Rows from block 4 of a small sound classifier, named by matrix and row number. Rows with one number belong to one neuron. Each number is 50 + 10 x the weight over its row's rms, rounded and kept within 0 to 99. All counts start at 0. After the name is the row's rms in percent of the matrix's.
After each neuron's rows are labels from the 100 clips, of 14976, where the neuron reaches its largest size: "strongest on" is what is common among them. Only what is clearly more common there than usual is listed. The data: strings of digits, spoken by a formant synthesiser in many voices.
# gate: MLP gate (model.blocks.4.mlp.gate.weight, 672x256), inputs 128-255
# fc1: MLP up (model.blocks.4.mlp.fc1.weight, 672x256), inputs 128-255
# fc2: MLP down (model.blocks.4.mlp.fc2.weight, 256x672, transposed), outputs 128-255

gate.159 111:53 60 51 52 49 56 61 47 58 60 53 63 35 53 40 37 56 48 49 62 54 58 47 54 36 51 44 52 42 45 44 60 50 68 54 42 34 43 58 71 61 29 47 48 63 50 48 48 43 37 26 27 56 52 42 52 50 35 50 39 35 34 60 71 36 55 45 38 50 61 53 45 37 67 34 59 60 55 57 56 30 57 40 51 44 46 41 42 39 63 51 44 48 63 55 38 37 50 40 50 54 48 36 49 61 48 44 46 55 61 44 56 54 47 63 46 50 57 43 66 45 26 58 38 61 52 73 52
fc1.159 108:46 55 44 50 53 43 60 44 63 60 53 51 27 48 37 43 51 56 41 64 51 54 58 46 27 47 39 46 32 57 43 65 56 56 54 41 39 46 62 70 53 37 58 34 57 33 47 49 37 41 30 37 58 59 44 48 48 49 42 41 31 41 47 67 41 58 50 37 48 63 54 43 41 71 38 46 68 64 57 67 22 51 33 57 53 55 49 36 47 67 47 47 53 57 56 40 34 59 41 58 56 45 31 45 58 52 46 35 51 56 43 59 43 50 65 46 48 54 42 62 46 30 57 42 62 60 79 48
fc2.159 101:50 48 41 45 35 42 45 53 29 36 47 46 59 59 56 48 66 27 44 23 41 49 47 47 61 60 69 53 73 39 45 32 38 52 46 45 83 58 59 30 46 53 52 54 36 63 41 42 41 39 57 42 36 36 61 56 61 47 56 50 53 63 36 44 54 52 30 66 59 65 46 48 47 24 55 57 49 42 36 41 61 44 44 54 51 43 60 66 58 39 58 31 35 45 45 46 41 57 71 54 53 50 50 56 58 62 41 41 55 33 66 51 60 42 50 40 43 53 57 42 56 68 60 49 32 52 22 47
strongest on: "zero"; reverberation; last digit: zero; first digit: zero

gate.302 108:59 50 52 45 49 59 44 52 59 49 47 42 56 39 34 54 47 44 52 60 53 62 49 53 47 41 52 35 48 61 57 52 48 47 26 54 52 51 55 37 46 59 52 57 58 39 42 54 50 54 59 43 33 50 38 52 42 79 49 54 36 48 62 51 44 44 58 56 46 51 44 45 37 68 52 58 64 57 58 41 42 52 65 61 52 50 45 35 40 52 54 50 56 53 42 52 38 55 40 58 58 37 63 49 52 52 44 51 40 61 53 61 46 49 46 70 47 49 38 49 65 34 39 46 59 53 51 57
fc1.302 106:45 67 47 42 65 60 46 42 68 43 52 54 54 38 33 48 58 50 37 67 63 37 44 48 39 39 72 54 47 46 61 37 51 46 54 43 71 40 60 45 42 30 62 37 49 52 44 44 51 57 36 38 40 55 48 65 71 53 53 43 35 36 46 54 51 50 36 36 58 41 55 44 50 54 58 56 53 49 48 58 57 54 51 49 50 67 54 33 24 61 60 51 47 67 38 44 39 64 48 53 26 66 57 67 63 50 48 65 69 55 42 44 49 58 55 56 55 46 68 56 43 61 33 51 42 59 43 56
fc2.302 106:43 40 68 56 51 46 64 45 43 46 52 54 42 45 48 44 46 40 50 57 67 41 47 52 39 34 49 65 66 52 50 60 44 41 59 57 51 49 68 63 47 65 44 51 61 55 66 40 44 70 48 30 59 47 33 49 53 47 55 36 36 48 63 59 62 50 49 53 72 57 38 43 60 37 42 47 67 47 54 49 39 52 53 61 49 59 46 64 37 44 63 47 39 48 45 33 51 54 51 28 31 47 53 44 55 51 42 61 41 32 43 39 51 37 48 33 54 42 51 48 53 19 49 56 52 56 45 52
strongest on: number of digits: 5

gate.175 114:53 32 41 48 55 46 64 39 45 43 52 53 43 54 33 69 60 34 56 44 53 51 53 47 44 59 48 52 39 50 56 49 38 69 37 63 53 34 53 45 44 28 71 46 42 56 49 32 60 54 55 66 49 64 54 43 68 40 61 38 47 56 56 58 45 55 43 57 40 44 58 45 47 53 53 65 49 68 54 55 48 52 40 49 43 58 61 67 42 51 29 34 59 63 39 49 45 39 55 67 44 51 49 49 56 54 48 39 40 29 38 50 54 66 41 57 52 57 44 73 48 51 34 63 51 66 41 47
fc1.175 113:46 68 64 50 45 51 35 47 58 52 42 56 50 48 77 39 61 61 33 50 43 55 41 37 58 39 45 52 66 44 61 52 66 39 70 51 42 68 39 70 49 55 40 62 55 45 62 59 39 54 53 50 57 33 51 59 46 56 45 52 39 41 53 43 57 44 38 49 55 52 38 45 55 47 49 37 53 54 39 32 46 52 62 54 61 51 58 35 50 47 63 56 34 38 69 54 55 68 50 41 44 57 50 36 54 61 54 54 64 67 52 36 38 35 56 44 57 50 50 36 42 63 55 54 43 33 61 55
fc2.175 112:50 45 44 43 47 51 36 46 44 46 57 41 23 52 50 46 29 47 62 41 37 48 58 55 51 47 52 59 58 54 59 51 36 70 71 36 51 45 38 45 53 55 60 38 45 51 65 45 48 62 54 45 38 61 40 52 51 33 58 34 53 42 61 52 55 53 51 53 49 55 49 42 44 34 58 40 49 50 38 60 26 33 35 39 52 36 51 40 60 54 50 56 58 41 63 66 41 54 45 60 36 56 33 55 71 62 55 54 53 34 39 41 51 35 56 48 52 52 52 34 53 40 43 50 49 58 45 53
strongest on: "eight"; last digit: eight

gate.347 104:52 37 54 62 10 54 54 52 50 45 52 46 54 58 66 62 51 49 56 44 64 72 34 44 43 50 63 54 42 40 33 44 37 51 56 28 32 45 48 52 39 54 56 49 36 51 58 54 44 40 60 51 45 35 52 45 59 58 56 52 55 55 36 57 48 41 50 42 38 42 40 48 48 45 49 68 42 41 63 37 39 66 44 55 55 37 36 57 53 72 46 60 53 57 61 55 35 46 63 50 47 44 49 48 55 27 41 73 32 62 56 46 44 57 48 34 54 55 53 59 51 53 49 48 48 44 55 51
fc1.347 098:50 67 44 47 82 36 51 49 46 59 45 60 44 43 50 31 46 59 39 61 37 28 56 39 59 68 37 44 53 47 63 54 59 41 41 57 61 54 54 65 59 40 45 45 64 50 44 43 59 66 41 47 56 69 38 61 42 41 48 53 38 39 56 42 57 53 57 56 59 54 64 50 50 59 53 24 59 58 42 57 61 34 59 48 48 64 66 45 50 29 56 41 46 53 41 42 51 56 41 50 57 54 46 51 44 70 58 30 61 28 47 44 53 44 57 62 36 45 41 47 50 49 48 48 43 61 35 43
fc2.347 101:53 53 42 68 34 62 63 47 40 45 58 75 68 50 52 58 37 53 45 33 66 62 56 47 49 59 43 36 42 48 42 41 48 74 63 36 44 58 45 54 35 43 46 48 28 44 30 51 43 41 52 41 49 39 61 34 58 58 37 54 46 54 33 59 41 54 48 35 32 62 30 42 40 50 58 53 38 50 56 44 31 67 49 53 57 52 45 37 57 49 50 45 44 57 59 37 53 40 64 48 29 55 54 44 36 44 35 48 34 58 70 51 54 47 39 53 51 72 42 50 45 48 66 57 49 44 48 40
strongest on: "zero"; voice: deep voice; last digit: zero; first digit: zero

gate.291 106:58 28 61 55 52 69 50 53 54 44 53 37 73 39 57 50 62 49 31 49 48 46 42 43 58 22 59 36 30 49 55 48 46 37 46 49 49 59 20 37 59 35 75 47 45 50 48 50 45 60 46 38 59 55 70 36 51 50 39 40 55 63 55 50 45 67 44 59 46 58 52 57 65 33 48 53 48 50 57 38 62 60 49 48 51 49 50 50 40 41 62 54 48 51 43 66 52 72 46 35 48 59 65 37 30 62 60 43 42 55 27 45 41 45 42 43 49 45 45 43 40 60 33 62 55 41 53 55
fc1.291 108:43 49 55 61 46 68 55 65 57 40 56 66 44 68 54 59 44 53 50 65 55 48 75 65 50 46 58 54 46 50 62 22 62 35 33 48 50 40 36 34 47 75 58 33 43 57 44 48 52 55 62 50 36 49 53 52 42 35 30 58 59 58 61 41 61 45 54 65 60 66 49 61 57 55 51 49 56 51 50 42 49 49 44 56 57 43 52 49 47 54 38 38 42 40 32 57 59 50 42 42 42 50 50 73 57 51 44 66 70 40 52 70 53 38 63 43 62 56 59 40 39 67 51 34 45 64 50 58
fc2.291 109:52 54 52 37 49 34 52 45 49 69 67 71 47 54 35 51 38 53 49 56 35 44 46 51 61 53 54 45 48 42 61 66 31 41 42 54 39 72 58 59 54 54 52 59 72 46 61 59 30 34 58 35 45 54 44 55 58 60 45 44 60 39 51 51 52 61 46 66 43 47 44 54 46 54 55 53 55 48 53 71 64 68 49 57 34 62 64 41 51 65 55 66 42 58 63 58 44 59 51 48 53 41 36 37 51 49 57 53 31 60 61 25 73 65 42 49 38 33 54 53 61 41 44 44 50 51 53 34
strongest on: reverberation

gate.49 102:56 58 44 66 59 49 62 42 47 52 44 66 31 55 36 62 55 49 45 47 56 33 32 52 48 49 62 54 40 56 51 43 47 58 52 48 47 66 63 46 48 43 58 53 54 44 33 46 61 45 60 41 42 46 59 56 56 61 45 52 50 52 59 53 41 49 39 60 29 60 53 42 47 45 45 68 41 45 49 60 34 66 55 32 63 45 69 52 41 49 55 61 33 63 61 64 55 52 47 45 69 53 49 40 54 57 73 72 64 69 51 59 28 37 43 47 40 44 61 72 48 56 51 39 49 57 39 46
fc1.49 103:49 46 48 68 43 41 59 43 58 52 37 64 47 65 45 42 59 52 20 45 50 42 49 46 47 55 49 49 42 49 46 66 55 60 48 44 57 64 57 48 46 66 48 35 52 48 35 64 57 44 55 61 36 41 53 43 40 67 49 62 45 61 69 55 52 29 35 37 32 48 53 52 26 62 40 49 59 53 39 54 39 52 63 38 57 56 66 47 34 49 50 48 52 64 42 48 55 61 51 56 46 63 68 37 46 57 66 68 31 38 51 77 50 54 41 57 49 49 48 54 56 66 53 51 44 49 68 45
fc2.49 099:50 54 43 41 44 29 63 37 63 56 55 50 58 28 50 55 49 31 42 47 42 46 49 56 44 46 58 36 54 53 66 48 42 43 55 48 51 52 39 56 55 66 50 33 49 35 60 47 46 53 50 54 62 66 38 42 59 50 48 62 52 49 39 52 43 44 51 61 59 69 64 58 52 59 52 47 55 47 37 52 45 25 58 45 62 40 46 50 24 49 39 54 65 33 48 41 46 44 69 39 27 50 45 45 53 39 57 56 71 55 53 48 61 42 61 59 27 64 53 54 46 49 46 57 50 33 50 37
strongest on: "eight"; last digit: eight

gate.445 089:56 54 47 49 39 44 46 67 31 53 38 48 50 52 52 55 57 52 57 53 55 55 56 54 57 59 35 54 49 59 56 38 59 45 51 48 51 62 56 47 31 51 54 40 49 59 38 38 53 43 68 65 54 45 45 49 32 67 49 37 43 62 52 52 39 44 43 56 43 45 41 57 34 66 24 42 53 54 52 65 32 24 57 44 54 44 37 72 59 46 45 49 49 37 56 30 37 36 63 34 63 56 44 45 37 70 63 34 56 55 49 49 56 62 54 65 46 34 53 55 56 63 36 62 62 43 49 38
fc1.445 090:41 31 52 52 58 61 62 54 55 36 45 64 63 47 56 38 21 52 56 48 38 51 34 42 56 53 43 55 57 56 53 63 39 54 34 50 36 55 54 37 56 63 42 45 70 54 40 32 45 55 47 42 25 33 51 36 53 77 68 52 47 63 43 52 41 52 50 45 35 39 50 48 65 45 42 59 35 37 57 57 48 43 60 34 74 39 52 48 61 42 45 42 44 58 41 53 40 49 64 54 51 54 53 52 32 51 44 66 39 62 41 53 47 43 55 51 37 53 46 41 46 37 54 60 33 60 53 63
fc2.445 088:56 55 57 70 58 70 53 44 53 32 50 69 52 36 42 44 49 51 62 42 26 57 45 33 53 46 49 55 58 54 53 48 41 40 75 48 51 36 44 57 32 60 58 48 65 50 45 36 42 39 40 52 22 64 68 48 55 59 41 56 62 55 44 54 32 58 52 65 37 44 47 42 47 44 52 52 50 47 48 59 42 62 49 44 55 55 49 46 64 39 55 30 36 41 49 45 43 53 52 44 56 57 46 61 43 62 52 59 50 74 47 55 47 47 56 78 52 55 68 40 36 56 50 42 48 39 39 57
strongest on: "zero"; voice: high voice; first digit: zero; last digit: zero

gate.383 082:39 38 49 35 53 58 48 63 50 56 70 58 37 55 48 57 44 59 62 73 49 49 65 58 45 58 63 32 38 40 57 56 43 87 62 53 41 57 69 40 37 50 54 49 47 54 47 52 47 47 62 53 44 73 31 52 63 55 51 41 44 42 54 54 36 47 62 46 65 53 52 45 46 44 44 37 41 48 71 32 43 46 49 58 41 56 41 52 54 50 64 42 47 66 40 39 46 48 51 42 56 61 33 72 43 63 32 41 45 51 30 44 49 48 51 54 41 64 59 57 49 39 56 39 62 71 59 61
fc1.383 089:39 36 48 49 66 46 51 68 49 65 38 49 59 76 48 55 28 60 41 62 48 58 56 50 56 55 30 56 62 65 52 48 41 44 64 53 54 56 50 68 39 64 59 27 26 53 49 60 43 53 60 58 45 50 49 68 54 46 63 58 52 51 46 49 66 63 55 61 49 48 48 43 69 56 58 46 44 44 73 42 48 47 60 56 49 60 43 38 39 51 47 74 30 31 53 55 56 55 59 49 59 61 53 59 46 48 50 47 45 42 54 56 54 45 46 71 45 50 50 40 48 28 48 35 58 38 57 48
fc2.383 093:48 55 39 48 50 46 44 52 42 54 45 38 27 49 55 39 41 71 47 53 56 51 50 52 43 43 57 41 43 45 61 36 47 31 40 41 60 54 45 60 52 61 36 39 55 47 36 51 53 54 40 43 46 57 43 62 36 63 50 63 60 56 60 46 51 51 54 65 31 54 50 33 51 56 63 47 47 32 49 45 66 30 53 51 45 64 39 31 47 42 51 50 37 26 49 53 55 47 57 52 30 57 52 69 37 55 54 39 64 46 61 49 42 61 47 69 56 59 46 55 50 32 51 34 54 52 68 54
strongest on: "zero"; white noise; last digit: zero

gate.124 092:57 62 44 44 52 54 50 80 50 67 38 53 32 37 47 47 58 57 37 46 34 59 59 57 65 34 48 32 46 51 47 65 54 40 43 48 33 59 59 58 39 46 55 57 54 28 47 57 59 68 36 32 48 48 70 54 44 47 48 74 53 64 65 43 37 64 56 50 59 48 51 52 37 46 41 54 60 61 53 67 48 38 55 29 43 65 42 55 40 49 57 50 58 46 38 50 47 48 29 55 47 56 55 53 38 38 37 37 49 59 39 47 48 43 43 55 52 41 42 55 56 45 49 58 71 50 51 69
fc1.124 089:44 60 50 51 42 38 46 74 59 53 44 49 50 34 51 61 56 47 48 42 48 60 55 55 66 39 49 38 63 42 51 58 52 30 47 59 37 52 46 48 56 47 56 58 62 47 62 49 48 67 45 27 40 68 66 42 45 45 37 45 56 59 64 34 40 55 60 56 55 56 48 49 25 49 35 53 56 67 52 65 55 56 51 38 42 51 55 50 50 43 47 55 54 43 50 61 58 58 38 57 60 49 69 35 56 56 31 35 53 61 50 54 56 43 54 50 48 34 41 54 50 47 39 60 66 41 46 33
fc2.124 098:44 49 51 51 46 45 41 53 47 39 61 53 59 49 49 63 55 58 52 43 55 51 58 48 65 48 63 49 65 35 50 44 40 47 53 61 56 42 51 43 61 65 47 62 52 52 59 51 39 36 62 69 38 55 44 36 47 60 46 35 60 55 60 48 76 43 50 31 53 56 50 77 51 54 50 47 41 65 68 58 51 69 49 61 39 35 36 38 62 55 50 55 33 30 58 60 42 68 55 69 54 50 54 59 46 43 56 75 47 47 56 64 39 48 50 39 67 36 31 34 56 52 48 57 42 48 59 46
strongest on: reverberation; last digit: five

gate.484 129:36 46 51 47 56 45 52 59 65 58 38 32 41 49 50 44 39 50 55 45 56 48 65 65 54 42 52 48 59 48 37 64 44 50 34 56 49 38 59 60 44 78 66 40 49 46 38 30 53 50 50 22 51 38 47 60 32 50 52 70 59 51 59 54 46 54 38 42 56 75 47 46 57 37 46 62 52 57 43 66 56 47 45 51 35 58 54 54 45 43 59 43 34 50 56 37 53 58 45 46 58 55 60 66 38 62 49 57 27 30 61 32 67 58 39 45 44 56 49 59 60 50 54 63 69 56 54 37
fc1.484 131:37 46 69 49 56 48 54 53 46 57 49 48 48 56 58 38 58 52 41 32 38 48 51 61 55 53 59 55 62 45 48 54 43 47 69 49 55 35 37 49 56 67 73 25 64 62 40 34 52 31 50 36 56 47 57 61 56 51 53 78 50 45 49 34 57 56 37 42 54 57 60 48 43 18 46 57 56 54 59 72 50 61 66 55 47 54 62 52 42 49 66 49 49 54 67 45 35 56 54 52 53 45 57 64 34 39 51 56 40 51 63 54 66 32 53 43 58 37 52 42 65 57 46 55 64 45 34 50
fc2.484 114:50 53 33 43 60 54 45 60 56 62 61 65 58 35 57 49 49 53 57 66 60 39 49 52 47 50 49 40 43 48 62 58 58 39 49 49 50 59 50 57 41 47 46 48 58 60 51 54 49 40 37 56 46 32 27 29 60 59 45 41 53 61 54 59 48 54 51 46 56 45 37 28 47 57 61 55 45 51 58 49 53 45 45 49 42 40 41 40 54 68 43 42 62 51 45 44 60 82 53 47 42 49 40 37 64 45 39 42 47 56 29 59 28 56 65 55 55 56 44 50 51 41 48 19 75 45 75 71
strongest on: "six"; reverberation; number of digits: 5; last digit: six

gate.608 103:43 55 62 53 52 66 59 42 65 55 60 57 45 47 55 39 69 40 54 46 46 65 56 45 48 54 61 44 43 37 71 38 57 39 50 52 46 49 42 42 58 72 63 51 77 51 39 42 46 37 52 57 41 43 41 55 46 42 70 45 64 53 74 44 56 51 43 34 53 38 52 52 53 41 34 45 52 44 41 56 67 44 34 41 43 46 48 54 50 55 52 27 39 77 51 47 37 45 54 68 62 44 48 34 47 54 57 58 29 41 57 40 65 47 45 40 52 50 57 61 64 56 48 59 55 53 39 43
fc1.608 104:43 45 32 54 59 72 52 41 68 57 72 43 65 74 57 49 51 52 58 39 45 54 53 58 45 54 77 42 21 59 40 52 52 50 50 53 28 46 51 47 65 65 60 47 62 48 37 49 56 45 54 53 49 46 42 55 48 48 46 46 52 41 54 33 52 39 48 59 70 46 46 55 72 31 62 53 58 42 51 57 48 64 45 55 39 61 47 67 55 55 62 56 30 40 54 47 48 57 56 57 56 46 46 62 44 57 71 44 50 47 51 62 65 40 49 51 48 46 52 45 57 68 37 50 56 55 61 63
fc2.608 108:31 46 47 59 42 48 52 59 39 65 52 51 54 47 43 56 31 66 51 67 48 44 58 57 58 55 31 57 70 68 49 51 54 31 39 60 59 51 38 53 62 60 38 45 40 50 47 40 43 47 39 51 58 45 42 31 42 40 50 57 52 50 42 49 43 61 49 46 61 51 53 59 31 66 59 43 52 60 52 51 54 33 52 49 46 35 57 38 68 44 41 60 55 47 35 55 63 47 39 29 59 51 56 51 45 37 39 60 76 33 45 50 56 37 63 48 53 48 40 47 56 44 59 36 46 50 54 37
strongest on: "six"; last digit: six; first digit: six

gate.653 112:54 44 36 39 52 49 82 49 48 53 43 45 67 51 47 52 35 56 47 80 43 51 39 54 34 43 59 43 48 63 44 55 44 63 32 40 69 34 59 46 48 68 34 30 45 56 50 35 56 53 52 67 49 59 56 41 53 40 24 43 50 51 38 51 35 56 44 44 65 47 58 63 47 50 54 52 46 62 59 48 32 62 38 55 73 48 65 37 49 61 62 57 55 54 40 44 66 65 31 36 54 48 52 51 44 62 66 44 52 62 40 46 41 55 42 61 47 46 58 66 51 61 58 55 64 72 44 44
fc1.653 115:53 54 53 58 44 55 20 64 36 50 57 57 43 48 66 38 65 50 58 39 60 51 59 43 65 69 42 54 58 30 56 52 61 38 57 58 36 69 39 64 60 31 58 56 63 51 56 61 42 52 47 28 53 48 49 61 40 63 82 59 51 53 59 49 66 37 54 42 44 47 47 41 58 39 56 54 55 32 28 51 69 41 74 51 39 51 33 54 36 46 44 47 64 53 56 42 54 39 60 64 40 48 51 72 52 49 33 51 57 50 54 58 63 42 60 43 59 53 49 43 47 34 48 45 40 37 64 54
fc2.653 117:55 47 38 56 55 44 69 67 57 42 47 46 19 55 50 68 32 50 43 44 42 48 40 56 57 57 57 48 75 51 39 59 44 52 53 47 63 15 49 42 48 68 57 58 52 39 42 58 56 53 55 44 36 46 55 34 35 48 46 59 48 48 54 58 51 46 49 35 45 44 56 52 86 47 53 50 54 60 39 65 50 56 31 60 47 56 70 35 44 41 60 46 67 53 51 49 46 48 48 33 47 33 71 50 39 55 62 53 57 61 51 60 47 49 54 41 68 57 38 54 50 60 45 59 70 44 60 52
strongest on: "eight"; "zero"; first digit: zero; last digit: eight

gate.339 112:48 50 55 50 62 38 28 43 50 55 57 45 66 47 42 53 44 43 33 48 60 39 42 51 55 51 53 40 54 29 50 43 46 44 60 49 53 40 36 40 42 59 22 68 53 58 55 30 59 50 55 31 54 48 64 38 60 54 72 49 40 48 45 40 40 42 42 65 48 52 50 49 47 55 28 62 59 36 29 52 59 39 72 44 53 49 51 56 54 32 59 39 68 60 46 65 36 43 33 59 53 41 52 54 55 34 42 73 33 50 54 58 45 62 69 52 54 54 60 76 38 71 58 56 55 69 51 37
fc1.339 107:53 52 42 45 38 50 80 51 63 31 46 50 36 57 56 54 57 54 62 59 35 67 52 52 39 51 56 49 44 60 56 60 51 58 44 49 50 45 56 60 46 35 53 46 52 47 44 71 39 44 47 51 45 52 28 58 52 50 33 40 54 51 57 54 49 51 68 31 46 40 59 47 51 51 72 37 40 63 71 54 53 56 61 65 38 55 55 58 51 66 44 51 34 35 60 46 71 53 68 47 45 55 43 44 61 42 53 23 58 41 59 47 48 57 42 46 31 41 44 37 64 38 29 50 43 47 49 49
fc2.339 108:59 61 42 48 46 42 43 32 49 63 36 51 43 42 68 59 49 49 44 32 55 35 58 63 46 48 74 50 51 54 46 44 49 38 68 43 42 46 53 49 48 50 34 56 74 49 65 41 54 50 43 49 44 52 50 55 59 44 56 41 61 48 45 37 59 46 62 47 54 61 41 45 56 49 43 39 57 45 43 46 65 54 52 39 48 37 51 66 48 38 44 51 54 39 43 63 26 55 39 57 39 32 34 57 57 56 58 35 33 61 60 50 39 40 34 57 54 54 47 56 35 37 64 39 60 65 60 37
strongest on: "six"; voice: deep voice; clipping; last digit: six

gate.546 118:61 59 49 60 45 47 53 39 37 56 66 57 53 44 47 55 41 50 61 35 46 63 58 56 47 54 43 57 67 61 50 49 51 54 68 61 43 49 57 53 41 72 49 44 57 42 42 45 53 51 51 51 49 78 31 67 42 62 30 38 43 44 56 65 47 58 58 64 41 45 54 26 50 49 45 68 52 54 46 51 37 46 60 58 34 66 67 57 41 50 38 35 48 61 40 58 72 41 44 25 46 59 58 59 38 41 41 57 44 43 64 64 41 23 61 50 57 53 54 44 47 50 51 49 52 48 28 60
fc1.546 113:57 40 50 44 48 66 50 48 56 28 46 68 37 60 49 61 59 66 28 71 44 60 47 52 44 38 62 34 40 48 50 40 46 64 60 45 53 49 50 29 46 53 48 59 42 48 53 49 39 63 51 62 52 42 60 54 55 50 48 46 48 48 51 47 63 44 34 50 58 41 36 45 38 64 56 45 40 47 54 40 55 66 25 38 52 45 36 44 47 68 50 51 56 59 61 54 34 48 65 62 53 61 40 68 47 37 58 49 50 45 35 44 53 69 40 45 41 60 60 55 44 51 36 39 45 45 60 43
fc2.546 107:45 34 48 44 72 54 51 43 60 48 56 57 61 55 43 37 70 45 59 53 52 55 50 41 34 54 33 49 57 58 62 37 41 67 65 46 38 51 48 52 37 39 44 54 30 64 53 53 47 56 53 42 66 35 53 39 39 66 56 61 47 49 51 67 56 61 60 51 35 53 46 43 55 35 50 36 48 55 39 43 62 60 61 73 46 57 67 47 50 63 79 28 49 52 43 54 59 59 50 68 59 68 48 47 60 46 50 43 45 44 38 66 41 52 64 41 60 39 36 42 49 30 47 56 45 48 51 49
strongest on: reverberation; voice: high voice; "seven"; pink noise

gate.344 110:65 51 50 43 66 60 59 52 43 65 64 38 47 54 60 44 47 57 39 48 52 49 35 36 42 47 51 42 24 46 52 52 61 33 33 68 65 49 55 48 42 45 45 51 46 54 40 70 69 55 64 39 29 39 51 67 46 60 47 49 47 51 68 55 44 53 54 61 51 76 55 57 54 48 47 54 39 36 55 47 34 59 39 58 41 55 49 59 62 50 51 50 52 52 62 49 59 55 44 36 48 54 44 57 61 68 57 56 45 44 51 37 58 60 35 64 44 51 59 49 45 60 47 29 41 39 53 41
fc1.344 112:52 52 39 40 50 53 45 62 45 59 62 42 55 39 66 54 30 40 45 43 32 50 47 55 40 53 50 54 36 40 43 78 63 37 50 60 48 47 49 64 48 50 46 54 44 59 36 85 60 59 36 46 28 54 47 65 53 54 47 63 49 44 63 70 42 53 64 46 53 61 62 59 57 46 40 55 33 35 45 48 30 58 30 56 44 47 46 59 66 53 59 66 55 47 71 51 76 42 45 37 48 57 40 66 54 46 50 57 42 50 55 56 34 37 46 66 49 61 53 56 62 56 59 45 52 55 69 41
fc2.344 096:45 43 58 42 49 42 54 49 56 34 32 49 54 50 64 48 46 44 63 50 61 56 32 52 34 41 51 49 72 29 50 54 32 58 52 38 51 39 28 45 57 44 54 45 41 63 56 35 39 57 38 49 67 50 37 49 52 37 56 60 56 52 54 57 56 52 62 64 54 34 32 54 45 43 38 59 56 32 66 48 52 41 54 52 56 65 50 32 40 52 62 48 53 46 48 65 44 45 50 51 50 61 52 54 53 56 50 32 38 44 41 57 41 60 57 36 62 50 64 52 58 44 39 55 37 48 39 68
strongest on: reverberation; "nine"; number of digits: 5

gate.528 092:57 43 41 45 52 53 62 57 47 38 61 69 47 58 68 46 45 63 63 47 66 54 60 34 39 49 53 59 51 45 47 38 73 40 50 41 47 46 64 57 38 47 68 53 45 56 41 38 61 58 47 43 41 46 60 46 68 59 53 45 29 45 41 50 48 74 69 53 47 61 67 42 64 65 61 49 29 44 58 44 57 57 45 37 73 53 43 48 51 56 49 26 57 64 65 65 47 46 44 55 53 35 43 60 60 64 66 54 21 59 49 59 48 52 49 53 41 36 55 37 40 46 56 57 49 41 51 32
fc1.528 087:37 53 38 62 46 41 43 46 63 51 26 51 52 52 35 48 51 59 29 62 48 49 45 51 52 66 48 51 52 39 74 67 40 54 47 56 57 62 43 44 54 60 46 54 43 58 57 58 38 30 42 54 68 54 37 54 41 38 39 54 37 50 54 55 62 58 38 51 49 45 44 45 59 40 51 56 51 55 58 56 61 44 41 49 49 44 49 34 56 52 30 50 26 44 62 40 60 38 54 64 50 44 54 47 44 23 58 39 53 57 35 58 48 55 47 53 41 55 53 57 57 56 46 48 47 62 41 53
fc2.528 100:55 46 56 56 58 36 44 46 62 41 53 52 71 72 40 38 53 41 52 74 69 53 74 31 40 62 61 55 48 52 57 45 51 48 45 52 42 39 47 49 55 68 50 50 59 49 40 41 44 47 51 49 64 53 41 50 65 48 47 57 65 54 21 55 45 47 50 47 46 67 39 56 54 56 52 72 55 61 46 50 50 55 59 43 46 34 57 44 65 50 32 46 34 65 44 57 71 42 48 45 37 57 60 53 54 43 64 41 47 49 46 44 60 47 60 54 48 53 45 46 36 27 47 33 39 59 42 60
strongest on: reverberation

gate.430 116:41 51 71 51 50 53 36 47 49 54 48 64 74 48 38 56 50 41 46 81 46 47 66 57 50 43 51 44 51 40 53 62 60 40 39 49 64 55 43 53 62 56 54 64 50 51 49 54 52 38 46 56 31 56 60 43 51 45 52 50 45 53 46 24 44 58 52 49 63 31 36 60 53 60 64 59 50 45 54 50 48 55 45 46 37 34 39 43 44 58 44 38 33 51 60 48 57 54 57 57 52 67 47 45 56 46 51 44 47 59 46 63 42 38 51 51 60 58 60 67 47 22 39 79 34 39 45 44
fc1.430 114:68 61 40 52 49 56 69 41 39 60 63 36 44 47 66 59 56 42 37 35 65 43 22 48 49 39 48 49 52 67 45 44 36 55 39 67 48 62 64 44 46 55 37 42 58 35 53 42 47 54 37 29 56 62 43 63 55 53 51 41 54 51 64 61 46 45 52 49 29 48 62 41 41 55 56 41 45 60 47 52 52 39 71 53 52 72 44 45 53 46 50 61 60 47 31 40 53 38 31 47 47 42 31 49 44 56 42 67 39 68 59 52 56 42 66 60 45 51 26 54 42 58 68 25 68 51 59 44
fc2.430 109:55 42 35 50 49 40 57 37 68 60 41 61 52 61 54 65 52 26 49 70 37 51 33 45 48 46 55 56 56 51 59 47 50 54 62 65 35 51 60 59 41 48 65 47 70 52 38 51 51 48 49 70 65 56 44 38 63 35 43 55 45 40 59 55 48 58 59 51 69 59 40 43 57 47 62 59 62 63 51 50 51 77 41 49 38 41 52 48 56 67 46 52 46 57 79 54 51 49 60 46 52 51 40 28 54 36 47 54 61 54 70 69 57 60 49 53 63 61 64 56 50 38 41 45 36 53 56 60
strongest on: "zero"; last digit: zero; clipping; first digit: zero